config.toml
model = "image super-resolution model"
dataset = "simulated grey scan slices of phantoms with and without marks"
train_examples = 61250
image_size = 40
crop_scale_min = 1
horizontal_flip = false
translate = 0.12
color_jitter = 0.2
task = "super_resolution"
loss = "l1"
scale = 2
arch = "unet"
norm = "layernorm"
activation = "elu"
widths = [96, 192, 192]
blocks_per_level = 2
block = "basic"
attention = false
upsampling = "nearest_conv"
init = "xavier_uniform"
residual_init = "none"
optimizer = "normuon"
muon_scale = "original"
lr = 0.0098
momentum = 0.95
nesterov = true
orthogonalizer = "newton_schulz_5"
adamw_lr_other_params = 0.0011
ema_decay = 0.99
steps = 5500
batch_size = 48
epochs = 4.3
lr_schedule = "constant"
warmup_steps = 270
weight_decay = 0.0
adamw_weight_decay_other_params = 0.05
Rows from block 2, named by matrix and row number. Rows with one number belong to one channel. Each number is 128 + 24 x the weight over the matrix's rms, rounded and kept within 0 to 255. All counts start at 0. Numbers have three digits each.
# convs0: first 3x3 conv (model.enc.1.0.convs.0.weight, 192x192x3x3), inputs 168-171, a 3x3 kernel for each
# convs1: second 3x3 conv (model.enc.1.0.convs.1.weight, 192x192x3x3, transposed), outputs 168-171, a 3x3 kernel for each
convs0.31:073167153157140146159135167118109122090134102105168164114096131111141120143118146118117053129122094129109096
convs0.32:136136163146154151159148117156139123139126148145137123171109146137082178131093161084142093156144140136121118
convs0.33:094163104139128141132126143100129133153154104125133130100111123147115116135076126114194137144089110134102163
convs0.34:073093118121128102132154097128122094127127135150153129112094150109138118134157139128114137109092130144120134
convs0.35:145103147145103112113104170125164152121182130121084140129137112136138167112101175120138146089127163181114130
convs0.36:071101136138098126183169077141119111148113121147124156124157087154109127126092141124150126105103081106127128
convs0.37:155111096125102078139106121103146113094132087120125120099171174113163103139130124158099089118101113178163156
convs0.38:127142150152147151111116158163122102168118098099119140070123138078122141123130105156173160118165127158122132
convs0.39:078108078099118099111100104165151111163156037139114129137103120082121168100123164125095118111101155137119170
convs0.40:109089115096112130107090136116165141132123158153113125122125106173124114086084099105102143128165181096153145
convs0.41:166158130155124135108105116145132162106113157187118142130133108115087120125142151112108139077091159152128164
convs0.42:144090137112156111142172094119182142141133132159159160109076136104132139093131094151124137121112197126091149
convs0.43:130102182104093104072141094098160112095114130116124124097133152137074147106131115107144083088170172167143143
convs0.44:120176151139138134132156133102111130089124125151140111194118092183139114143117093156125114140116139163103123
convs0.45:110172178132137110116109147166115094194167142113099127114139133143081082111150118100154194091111169144124144
convs0.46:141119115145145103142159132097131128167095156128082097131150149148102145126108103146156122123137106140154100
convs0.47:115117155158124118095116129125093126140122124138133115146149125125150126144124108136116198099117156108180158
convs0.48:146111107110103145128116159177140114105116091123126129086083136117148129089131129130135121145137076152181152
convs0.49:133145143169105149130114125117142102146171118108149166106126133133091090147136154139131126113134159152128106
convs0.50:111110115098183114130148107132140155150115086133132148132109152096107158109135154110075144092155170133103126
convs0.51:108158121137133148107131144128138136148129095140131131118131108106133146153121122093110124094155098094145131
convs0.52:143104126149106198077126155096134075099113101101103157125131158115122142145117120139135149142134084152116124
convs0.53:144132115128144141135157123158161129158178145107083098109107142152144106127091119169107139116100145134130138
convs0.54:109102128120121139136122123126163179179156153150141147126156137119122141111088123138143125133127132129137160
convs0.55:169136167148135123126117141180120115119131133172152081139130110114148101117186190128125164155117146145119123
convs0.56:175120138155084153132083154102155121120115145139139140084109135112108117146133154155141133090112109097113113
convs0.57:130099124095111123104111141142139123175132111129140152125159105109145118078153126121061165103097125178137102
convs0.58:141142151151147100151153104123147137111114155107116089120108113157090124110121135124164087118178073148106095
convs0.59:139117135150156116130143119106146090145136114159144082156158121133168158114114157125142184138122122127125160
convs0.60:144128106176120112150115123137150114144165133155110153100150165137152156138132090085145139157111166050070108
convs0.61:155124117151080094128148125121133143148126105141134155124132146108168124106107120149133138101126068147158113
convs0.62:140135144146120093103125089115129132167124172181150179082132189101137116113143144122131129123140088135139128
convs0.63:110130099136150119126080139148107094137074130112077109138136114120130126104122144116135173122153152111128131
convs0.64:099133134149133085177157118140179133124141115119083086144162123114127128133114124127121110097101153106134149
convs0.65:168151146110118096134116105113106123119119109123115084114094076122138159106113152193163130107181144162143153
convs0.66:126095113153127063124148140126135173152130042142163113154141152079150151122093133156097063161138104128131111
convs0.67:106086128108140133124094143135136129102154133116167124090129151141116115170110167104157111156145154153133140
convs0.68:125117158148140118119126120129144137127124144099146114122129113129125118167056063140127140135139118084082104
convs0.69:158113073126115127162112078114127164143094135123109122140101125115103144098123101169150082102133050172106090
convs0.70:113130113132160101145182093182122159125126136159132123072092089115103145128106136152153126144174102128130120
convs0.71:106104137154148109080143123102158096166143124162108086149113129096146177131133154099098133125099102124117145
convs0.72:114144094144146134182131113152112101175143127105113132178126146107088137124084131154154148139160163106127114
convs0.73:115090142130125108136138136102117121172149165157146101132123115145142169127138156105131128158130116125127125
convs0.74:120136134124106139144163142143153159144159100143166136131170095110157117158133070150102145098094159114120148
convs0.75:140132116136145079116129142148157149142166110141118124114107137118122137155118114145133143139168149114129127
convs0.76:106154069117107056145095077190169162146142176138147128166105104155088165099113145136099208152155113168128126
convs0.77:155124113099111126120119108124131133110166158092143140145148134133142133134128091110132087078167130108126113
convs0.78:121133137138143174121115174133135135070097155128131162112114078110111081148128074126115135176131148129109123
convs0.79:118124100177101151157103164075120080105076134105126086102182092196048192098130128105142113158099155119111125
convs0.80:141140159120143119178155114126101097115131125120128151113149153166083137156142159119110035114155101158179135
convs0.81:134153125123132126159138117141121073129087133106130185135104134124135190124146139094111148139085139137078134
convs0.82:142124151130090142146140137147112132090125132131126137182130113162143122136123117109100113084119112119148105
convs0.83:116115141138165132127129083098133157107124138114093083064135135169131118102136123128172086080110102117163171
convs0.84:118133124104089119130103081092170191119134098144103118135140109107137128150163161135100134109174165105132090
convs0.85:106099133099097176155109135086152105120123090110111103142146149120147152106140121091161118109140099107116090
convs0.86:134157157134131169107126142151173127127133123153118159134152160149157130095150135088118089097097085117123149
convs0.87:135156167116116127122135103139097113118123136093084139110150144127135105130135107142111124066152133127115142
convs0.88:132146166132155164142137151123119142116080148111107163118165107143176093157151142129134157156161151123128119
convs0.89:084125152142099189094114152166148130172131152181142147183117092108172101107137143123125109097126070111133085
convs0.90:150161116084116160149137113132116081140142097151157153113151141095119124101120173127124115196180112150100112
convs0.91:189115126089126139157152122141103111153162111081112150170116110130121137146129127095108137123164100145111128
convs0.92:102129117120129158141093102088125123121086172127118104096134162130111157149152101136154142139162209124104115
convs0.93:115141154085106142139144154112097134118074159112123149137135179154147112145095074113104122160149151102149143
convs0.94:120102103120095120114119124148139126123108109094143161151134102136142103105097129147125151092103125152130121
convs0.95:131116136130113143091135137159104170115155146122115132120085121135147103130121124126086121105090122081124135
convs0.96:139137127126132121124119121093147124102144112122131124150110141125161178147156124133093138181172114135163105
convs0.97:103109082146133146123092129131118090174161107158130094147166111123136123148120167134146157079061094123119122
convs0.98:143116112100111109131128101131162203133159166098144098145144174115095188078127137110119118177154133120122126
convs0.99:130114116128133142091128141110159153133169124136145093131157109112153134090093126085094116137106064114125125
convs0.100:150089118115127134154143127148149133140107135170172131143118093119161155113100102143109142106152119132108142
convs0.101:145187168146173131139166096153131158131128113132142119105109099153116088122129125113155129086104172110141107
convs0.102:098151165094138162136138134121104162143072097154143092121125116125133130127140117123137081074128132081112148
convs0.103:135101118106104156066092093142150147134123173115092157119111137107142107167169108170142153146133119131144138
convs0.104:109116167119124157125126143130156098159162125137157162108132083114121129122126135149139162101105160174087089
convs0.105:107123109136131130157149126141130132146171098133136116142178138156147121120130134119151102135155095101148087
convs0.106:143139109101071125160112118154081080137136097137150174180177096125070142124105172138108124146196187117142101
convs0.107:092065121105107127147112139107116109122134154095083124113104137137125132129177097150145128124115159118129178
convs0.108:156145124173184158117158122084105150151152138131109126119110128102107141133132147073105094092079098139114113
convs0.109:157120111126179092115093162161131131150122104126098081149156096093108159172136080123124156135132107146112176
convs0.110:166116102114123139136115169171129133140142108103151117187146111177161121153104141162095117123189137104100153
convs0.111:111090103134125108138131145167179136140124162114127120102134143121081108112133125139126123163096084131114118
convs0.112:166152143125135119142141122138107151162093129168163135055093129146125104140201150117133145140067143134109171
convs0.113:116132122152108122112120067123159139111160186097129116129136116136113154165140093139120083093164139118149150
convs0.114:108098133133167133133127106082119116144138169141111165135098093133106138148111107099134148158153139147126173
convs0.115:151190155137153129120140132118116120156116144114079105150121163126118106109129131115094138092131104135123055
convs0.116:122135132129160125101097146118100120088091044117133117124146095109122131138129141136131126089140169138168136
convs0.117:132172122221140116135213149145103178155140122164155150146112117107105105131134151075107172118162123135127158
convs0.118:152152140164138123131133146131086126145126118119143171154132151140160163170094138118114090112102129140152106
convs0.119:064107145110141147156136173096100149092144129123117176163119151098166078144122147126081140164155106133151129
convs0.120:108103158113131166134146120140178139118107181096106142095152141083147118116143137125123155091151124101158125
convs0.121:160121134108113111120071105158149122106065137105118127138164136133158181116116178153103057182173076156166122
convs0.122:134135075118126111119129123095064147070106097114107108159108129151084130126142184104049059109067139154122147
convs0.123:116105135135160184131137168113124134098115155109167132137162130112090116129110123124150095131135147095136147
convs0.124:136134114071070094096124113110155147129097116129159146142171075147100097137158097145168138139092119147119151
convs0.125:183156090167140114192148108121121106114148128152171133126125109140098123110105151109121127124136137072086126
convs0.126:147097139156133138127193129144058106131099122052071114145085138139126129144161148142160120102200137166184144
convs0.127:145119151128117128119116129122122127140105127166136070121149167123157172108101133104133079094155120101151154
convs0.128:129137093142152124141140169097132114147152134167145103119123108110150123113167102112127135148066171087096118
convs0.129:125119126160123118110106162113101092126100137134145168164160153169148160170125129149161140100108065146124135
convs0.130:115135132119152195130147151148186165088143164113116108132173150102127145150166127147127089106152143149116093
convs0.131:134159136134168102158147160166141105118134152136134150153122120135090126134131117074169150096181136152133146
convs0.132:140149115135138130142162149148110126131132156130135131131148121146138125139093099126094142124109121124119130
convs0.133:118090104134134154120099120054139105110102106131117130172148170158167155138134133181124157124098165110095143
convs0.134:127130147104150155155156155140115118136173133114116143120139091130141131147165112140155119092101169133159165
convs0.135:140143159065073113104144138126081130187132129134096128129148162133099097130136126116112104142127217123122073
convs0.136:140129156130108135151154135123144074148127136147108087111113142124160134117155148177144165173145138150145132
convs0.137:122097158130132125133120167153123111092140159134128148177143133146152121074084142179099164170112100127134119
convs0.138:127131136141126102148132120136089100135158104129113114140148104142136113117181125101120117098089137147157155
convs0.139:143119114148122154155126135091061130133106127170122100093110122142137125128087082179182167130136147111143170
convs0.140:078116128134129143110118153131095166117089153141106164158139148087141102117120111096107111108097102085129114
convs0.141:147110128132136134114174181131125086134122150124153134140141162133122139173113108099104094127144122158137130
convs0.142:145122123111071055136149131166126128125129118117083125121126131129142109166113082152140104128094083136109092
convs0.143:102120175104152124117126123115124111100138116133152103127103118097137088126141116128138102092111107120086097
convs0.144:139119077164140144164132156114149186102127148119142127175165168144146144121128146089090126120082115158122186
convs0.145:076128107126117133079104143118119134121121110117117131119176168151127122103099129120150193158166169130168111
convs0.146:144108132154121120117111125101153157111124161137118122108116121131167155138156101084100104130132156159164208
convs0.147:138139093142145110097133118153127123123138161118139152106120146107115127130114132130140140166082072122112110
convs0.148:141195142159173161094146178172120146100159174116146117141142166133156154148143140186124170198115082140142101
convs0.149:139118083118091127134097135138121150143131137123091114132128150112145164111102150132164135104121143127123105
convs0.150:141164181136116162146117125182130098138125181174089128147135092057140179093151133095115131122131159135154178
convs0.151:117168110120118105153122095132138153155138110143144106097112116146128081104142125127119146135115190139098093
convs0.152:142182154124161132103089160143157162073128143106110161091122092145140124128094136143178124134127082128141119
convs0.153:127107154111101124130139140146134147087134132120155156123142115148158142142123144156110092146115088131089127
convs0.154:104117110112124144122112109144127154104154120090082127129129154128061087146177120179135129130161175106163132
convs0.155:126116089118151149127097076093144121094125063110124135111123111123148118162151179119133180111162203165123137
convs0.156:152125129115135151095133068117116112183134116072131087112118114113111093129144110090095155175172136141155094
convs0.157:129119137105057138169131100158159175129134134125092184138177146162103108139147111130151067148143078125166152
convs0.158:092190174122134185145100117134154103109120118124111096115086112176114090167118094162107125166103125115121140
convs0.159:138162127095158131145154090174102110138121099095109166138109087087086093114105132159098149134116126101085046
convs0.160:130112130102101074133156092167177139077093105148111121158170124145120112091140108118127122131117119159139115
convs0.161:113129173170127053117128151132136132126129104121174156156128094101140122107109130100128127100100121079108127
convs0.162:107180130099149126115150133132140130156176099163134088118119152129104142152126144113141132095167102095111135
convs0.163:125143133089103147098136124108097115126101063124125104126105114082128101121141093164133133113115174123077089
convs0.164:120151126098188134091148094096088165115121098156125095185116130157130118160126127139102109126133150119132116
convs0.165:131119111106092173138115127139138165122083140116132093118110091148145109148145087123139183052117166102088119
convs0.166:149149107118119078117173106110134110117121115147145125109128158136156100126098128127157125168162162157176172
convs0.167:116148142131112179147086153144134116106149145106101134098113160139146155131079125107127121150145055104163086
convs0.168:149155129163138089125086146117127116144169142123106120111117144121140121132160168142120135161127083108135101
convs0.169:130120109138090112165156112130103096125105151107111106145137135098105168117090144145162131100166107123137104
convs0.170:126076135134080142133112145138158108127182150104083112153146135120110133134156118112118077117084081117134126
convs0.171:163083132135106071145129117103034140125120152122110123091140102086129121082111164164056114102127135119163187
convs0.172:098141136128109138101155162118139153086152084091114123103134148177120107165114097095111119141109128161073141
convs0.173:135140126163118123144083138105170129151154107138144124159132075094147125089089115073167184075159204075110169
convs0.174:133129116147162135132120139130124135113096122149112065156101105126129134154109150127118131117150147106083098
convs0.175:132115106164105134137113123100124075125166087151128098116114150130133154108097141155118099126104135157146143
convs0.176:101145128087181140074110136114155082096113090105160096141157128145085128143161137154135124150126156157136154
convs0.177:118130135132110099092064119115102128112141077095122118130125121112104138136159133086132120121142157118083070
convs0.178:142155160131118105123134108117119129141130138139126099100140160104123133154149147114137166121131172085109116
convs0.179:127115131088134098097123134154169091135140082139121098095103113122105116155157106165176158151125120092150099
convs0.180:102148141132120104114100114132123105155094150169143171130126109114125141110146121148110104090116097098126072
convs0.181:113135167114104159100070125088129107102138167039128138095090115110167118172100105144150090136157029145126100
convs0.182:167136159162116157133146154123146131165119127133128154144100152162091104170136084105153090179097102140100130
convs1.31:112125115095114127135120171103115137102120145126140166126139143123152115149139125147142131139152120148140162
convs1.32:125136122131141129128094062111108123102104101097131116128117094082134087110150158120144144126124109147113138
convs1.33:110093135104120091148141155110114108150112124108084106112152134150147109165175162146148081130140089114100131
convs1.34:144106111130129105094130112110144174133137159146143162110109121112116129115134124108112140119119139106103135
convs1.35:080104092141148126111114088122135156115109120133124131096096131103108130120118138113145119145149120032105142
convs1.36:153143139113158162128101129098128096093130152098139149145137096124154158133115108105108121124115120136106131
convs1.37:075129163184137112167145087106162153107161110141091148091115109085076104132113126110129090114165115114163105
convs1.38:117105092120133102138107164123139093118123147139180164135135159128136184141122152110127152118139101113104076
convs1.39:139102088138166155171136141108092126091155132102104159111119134137160137171116126097139118109152160124119113
convs1.40:112124186133100157121159105132114122106184149146109104167148137122213079140106124140132120105121123140120110
convs1.41:106122171146122076096168177096079100120129160151163116088143117106136141087146155111122128150176148130137137
convs1.42:143110109121118144104116100091148111139182125135094151169165170147144130165137155129132085138099129130120131
convs1.43:104104177129136148156131145103127154137129143110149133124148147123128155126091131133095105148131131143129110
convs1.44:129122150143080084156162099153136138134129125135126126126117107129112131108141098114125119127131143129153085
convs1.45:102091128120139096098085166191146101112084081140162174146125118127075090160149151121123102106146117121145161
convs1.46:113064091130091129175162163115132121126123120122084133143139145123118102130102112124141138135136133147086097
convs1.47:153140140149115086122107106141132116139139153107120123130128141122130096112123095088153167095126149123126129
convs1.48:119132149097091108180151136133152099156135121139104114133138153139126158137146125101124126123149092116108091
convs1.49:133143123160123111102112096156129101146109118127117106124136160112138156125131112133137123089123122118151168
convs1.50:130142122083098205110130124112110161147135077114115114145119136176135102136144100092149151099146189077122144
convs1.51:133119144128126105116125119136126148150121108145114088124132126127138134140116136129139135159131096138142142
convs1.52:101133165102129151099108126128092143130122174161136140114119102105120130107156149108166120146180133155157132
convs1.53:126085136166155113122117112124116123121149092141125106132160100141117126079121156162139140177160148120107094
convs1.54:150151160130130162120137127092101117140119096124094111132147133130121121104119132103157144119157130087086087
convs1.55:161151136127106071135158178136123108084091103126069120107077126142070134155175092130173128119114119181194135
convs1.56:099123147118153096170161106124116159131092152146118128108130127123116145137133152140127116141147106149120113
convs1.57:146155170096119185127122181128129130103127122116119119129119140176118152136150102144130081138177094163114148
convs1.58:112145144146080093129150166156122157109135143135128133150140120169133148154112124148075129144138102152070151
convs1.59:139108117111106128145199172121107101146135141115147165141149097136153159155081138145131098148109092092131128
convs1.60:160096121130148146116150111110109072120094071114143095147101099088099105161129130138120173144180154126166153
convs1.61:132109167159150165144122122134103104145157092118131094132134143176115162114125137148143130172120124124107133
convs1.62:159140141154117101194152141067088077099114132139138136124167142147132146124096150121143114130126123162138146
convs1.63:132134083125145148161127141156125134132141152134110132115148136128163120132142091093149097110142090114138070
convs1.64:086129111137129117121130176143154120139133120123110081127117158107097139132142138150130130179152154127107151
convs1.65:181137069145141104168134121178136152181132092168140084117119125102120109081148148095145159130159156147091090
convs1.66:139123095195190130133041097172104125123149117132099124127109096133164163159144165130107086129131100188099069
convs1.67:102150135150142086105130176119126161097108133145119139103127088122147092130156128091077097146113146151134162
convs1.68:111134117105146154075104108113140138134127123119120079141126152133144135120150108099153168122164181106099168
convs1.69:136160123115130186123148145142143131125108087093138147122110155115156106132160102127129114107101144096128116
convs1.70:146102113134129131175140090140133090150143118106107098136158144147097133155167140114126125141110127132109117
convs1.71:195119106106109154105122133116149113131116107099075144153127126157186119153174105114143116151153150169119138
convs1.72:128110115133101126119152155122172129132139123144112110125141148137146132128127126128149149136129098127109109
convs1.73:161132134149156123115137123122138156112106138121122131122115142092122085152124100129128151132155127102142109
convs1.74:140141109137142095146112083097115136121106076127110097164103111153100138140126148170153154151162099147163155
convs1.75:143152140127095128076100072160151160148107158109114087128150139142115143113132151128137104107126101114123122
convs1.76:194188118176141094166161129158139130123124155082135111146138139107094126097140139099101095101098101136128147
convs1.77:138160159124143173089098077083156168113119073130152128146227097148094105122145095103122132185105140161131168
convs1.78:123082116117135107091148174118123137127123151120092114147153130141148153190161156128108149149123131155149109
convs1.79:087048099132168158102064088153114141191180184142163132131099103132203132135172143134126106119099105112112158
convs1.80:125115095144119121142143144127160110127122124158149188081100126126156099134137120135110144120112117159161106
convs1.81:120079096138112096139109135104133084146145122148145122106120166112114123131124096131114154141139149133159142
convs1.82:141134131142132136110109122127133133148124128115163144109113110140127130118138134126139113131109114129100103
convs1.83:103150134176080082109140137154140110123132181154179120162104158090147135120124132131103124099122167182154144
convs1.84:130120134158162140132125167146131133135125158109138167094118109131135108090067119139133120121093109147078114
convs1.85:129104098147182135125144161142102082127159118175145140129126127117136113097093116162140161171168119135160138
convs1.86:092108130145176164089081073095145109141136101100113095164132116139097122105039078169121130162118180149189180
convs1.87:137105112104132098097100126134130108100082104144169100159116159165131145107122145121168129173103165180126184
convs1.88:106120153132115109162113102139114144145135144160152129153124125145106111118054103113138118109125139152140162
convs1.89:154149128067121119092160101114124098087101089119046069126130146160108127128128060137107102160130147171156153
convs1.90:113102133085144155127137121135122116111134152136142150123129173123118105144122132153132118107115130121115128
convs1.91:126139104145165138124099077098103119143158121131173100145094121115114109149105119121114170092096151109131181
convs1.92:123120162119113110166209177141128142136147163150129165134122113114133155148095123116187148111119134155146121
convs1.93:118156155076114139129154063127092130116182074153079029132159138113128136134159125105072152133111168134147139
convs1.94:144093099134181189129135136139113135143121146101106142133137124146145109134096098092113128132107130120097074
convs1.95:133139112154131186071072074132144127105124166100127122133090070145133124154127139157119116181106149135133127
convs1.96:129130121103078113146137130148127136136130130143115133093121120093112120111103145135148113123112132147133154
convs1.97:150190134149171130113180134118108140143133128129142112115135078103118125149133037125135139199146174149145092
convs1.98:135120131090153153154137120167114102119103096096115140132118115127158109115174103141104116116143161100137090
convs1.99:111107125120129135123122135137132142125113150133102107170146147167130146139122143126107138131145150118109105
convs1.100:091121089119176159103119089104090083113133117093115110137138113137134106164178168104111171179123142134076119
convs1.101:123098076091104161107153136095174129132150146141126170135119140103157119076125188158142105180166131118103112
convs1.102:116133103092125168122124122117121137145145139111146153164129146121126125092093084140141184152130136158110098
convs1.103:134127177123133170126136159077118126114113164138126141148141121158141139125144109121094089132127099111130121
convs1.104:100093104097138113102140134116113155108085106128142122084142126089106132144139153139125123118139146093149144
convs1.105:110095091119147116192152185129153129153133114135134119131132103152133094148118104159147144141147144125124150
convs1.106:161174113139169190074092118136096134171158091171157131121090109124155124164119075109111157111126104120122123
convs1.107:134121137139148114130141184168099124165121132161143102130129118123113105145125131104106134133132154140128117
convs1.108:143124095105061083123108113114138136123136107123095116120089154115140138132135135109144121141130141131098160
convs1.109:106137150144112179148093113138160150145152122133146123106081123120112115113137068130114102095120117108132117
convs1.110:108113092081098158169193107135127143171106119108122135096133106116084121128115128179144146136080142101093103
convs1.111:140129131158136153086115151137145139107117101133117079157133167111099141152155167139110114129134100160157139
convs1.112:112115181106109122140132129142152164143133124091119147132122131121119120099115129098130129132100130128152156
convs1.113:152184171129150140127097149128150132150115107125123134105109132137132121112110108124123134127131129103132164
convs1.114:066112081116148134164115119109094136122137136137171137114114172135157113095096160183129118174125121101108094
convs1.115:128126113134132111085067101126172165113118136126123138128118116153157113110136125136121110139136136160110122
convs1.116:128143144096116082141114118102140116176144156096146154128144088114086117103095117125096186136140168102133118
convs1.117:091061115116108077149161138143102110139149112097164123102146138107117166102155125132121140139147133104143105
convs1.118:142099138134159149128134091104124129147110120135177149111104105110102141151124098161140108142163157142141138
convs1.119:123103160121124104161115133121118096112135125077135162145106106152135127097118137130139130149142134153114098
convs1.120:120133108123141108108077121137136126122122104132123131134138130132105129147109123131110146114079130126132116
convs1.121:120137128127149101142121086094102123080202133145160154142095110172171115161129125170098139142093120134100130
convs1.122:132110131166131098149151099179131103148172127140180151105113119143127137112144104131145098111162108123180115
convs1.123:090125122113087079167159116123132130118095152140098142114144126118139114146150163111091115139110123125111177
convs1.124:131147166119148196148112115125093149144117124085099097138100099147119112095099159160154123129125158119115097
convs1.125:113089090120124096112094066109136103112116119099121149137160121147127086160123106139167147128105121129121123
convs1.126:166099086213137095147176133116138109165176094178113120123132179112129127115116109137149138119130126095085130
convs1.127:116100128171087082104140176172117126131089110166152104143146132090099103083087139090097110097121145142147116
convs1.128:101145164092093141106107097125107129109140148156117137150129107122108104111120118133140157130157124087137104
convs1.129:137147128099150103115148090144118145130097087149185132102122125118120051112149118104123109113136117110126103
convs1.130:091081112158099125143114115097146108112137172096107168140110117103101078132128125131141124112098094126105064
convs1.131:135105089170098065112110097148120136082090108103108140139139153163130102141143164137132111108103132079120116
convs1.132:088118113121141100148124103128102133099099102114135098158139088145147119145154116121126172152082126151115126
convs1.133:147139089113099112172196159119107134123091168151147170127070100100089120136121136122155127105124138123119121
convs1.134:118076126104127122119131170152149114081103119115141124151134126131140123161114099098116100118115133096154122
convs1.135:127139122152153139088124163129144136114098140149133165146112131109125087089103145171123137147088106179136146
convs1.136:141107132123131152137118111123146063131134098142128147120119128146081113134114142162125139174123114093108116
convs1.137:113149154140146146095155123140094100146133161132111116129130126108126095105108127142132094131152083098137103
convs1.138:099114125196131093157160096095066165111105151166134169132138147131130088142081114125090126098132143114131111
convs1.139:158157087151126127116096089121125136139130120119128108134129134097128148078145170126137126127138108110108141
convs1.140:158129102131169116112119143119156129137151106131116094131144151123133114089114111111137145131121146123128143
convs1.141:117099127127122105154089060164106129168105103127121119105140119098122114119127123147119139137111133166146129
convs1.142:154152136136158124149118106129138138157127109092080100103130151127124120144099102115150139180183169121117124
convs1.143:127137149133151178090094154131097125123129159112114146136115118129132128171129116128155125169157147143117111
convs1.144:111111125117112076126149143104127106160141146133137131148114133125119138071095082146130123148101152170141161
convs1.145:155133170155153174121129149139141116121131138148122155153171139140165119117119143114128107101083087102103070
convs1.146:100143135116149130121147132127106138128119166129109159132136160114134133112113140112082138108124109122141140
convs1.147:132133111151145142159096146135125126132155112101154097123143142142126138133119125129133131118115092160130101
convs1.148:105098105100082116096100124134165128127124134128127139142131134120111144122120119129132133097136077081121124
convs1.149:145157113125138129124152152146161116124103096147106094101138123129132143123157104149118199145118147166123134
convs1.150:105161109108111149110078110097146160111104136131107107096108141113164125130118125118130125089089103123125111
convs1.151:134121108125127171132130146164155104107122121099133135124116153137122133154138139111130133104112121137156142
convs1.152:106125118126110092181141110124153101084137146045171153157143163132174140130142151136136115063093133120119140
convs1.153:122127122116147143121138146104122138135140149125128105132103105138115112119147106151104107139139148134178143
convs1.154:104104100164077161151121167206142119161110202145155095080134134135103150117053105117122159092125090132100104
convs1.155:157131146141101141155153146146149133166142195133111161132159131111112132122119133151143091128124121140109118
convs1.156:114156162108082081166156143105103112105181044110109098126122109158166152118176118128142171140141140126164171
convs1.157:159145143106115154136124111113100084127119078126154124105139117147123139122109123143106156166135118161151170
convs1.158:113118135107122094144141138151137127126107142130118137155094116154127089144132123123078110108147144159095159
convs1.159:126086092137130126107093152125137127140136145110172187106141156156167160168128120129135119125162141133163141
convs1.160:118139129134104092149158173143177129133127132105091050135126091149114124138135125134102131130137098146152150
convs1.161:150153145142129145116099101126135143099114109132121078101106125106141153146146142132129136124142142140179148
convs1.162:135122145124087120094123131123142141122143105098107113143133136152114110133111114103124109107132116128149128
convs1.163:172086109129172145130132119133154178144147178131135127143160101142132163130161197167140136111115141099082143
convs1.164:153155133136079161116114141122131146119148161113113120104158140134128076138127137164133133110125119114111137
convs1.165:122146112160144130163171156139159124137159142154107104147130113139134138143130123157162162087134145098133083
convs1.166:133112140170140131149116090115113124109141138133144155154135134135116107138119111118112116088093080112123112
convs1.167:154109105085151131109109136135151147119150132153167157125140123080138080135166157129101090137111128123126148
convs1.168:135150138112123143146087113137151163155110149112125133107115097134148117122136126120120121141140109152129118
convs1.169:163143122162134112111064093128102147125157127174138103148155142135119141159113107146102115149090097144131133
convs1.170:127116093159163147145152140143132153110081106149164115117129135126099133104113160152145166145107151101130177
convs1.171:144123165110125167116100118084135179152174124140101177141145131172112131148194138145105094106127070063118126
convs1.172:078100134081141142079106146156114124156104115148135113132121096150086112116107143072096098112121155124179161
convs1.173:128146121138150079098162115144139126153159157141124148120124115109095133134131090099112163108128155119102107
convs1.174:134132132116151151120111112127144151116127115142133157149130144137138139143172102156112129135150135134156113
convs1.175:106123129142107096132170149110104093115125155104123131108114098123112117142152113126116101127108130110115160
convs1.176:119101099124147116112112146135103158146135123149137154099149114166134139127093146098128068144126111099156124
convs1.177:173180173116136129102136140135136150157154099108154105146154131130141131125125102164182118080120160083137161
convs1.178:119089123118151147136132107145146098100112100123092130139106109124132137101108101101137094099111123169162100
convs1.179:150160185148132153127122129116139150144130141119113108117098114143175133173163136100125146131152146136142166
convs1.180:133134154112105121132185170122116112129138073126141103104133144103156114119132117127136162120145145150160150
convs1.181:122124169113114133072124104136136131116153163199167167137133144169132147129173103112074136106113085153172124
convs1.182:096121086084095098111146102149160125125128152142131134146140149121136159134167163136114105162116092157152123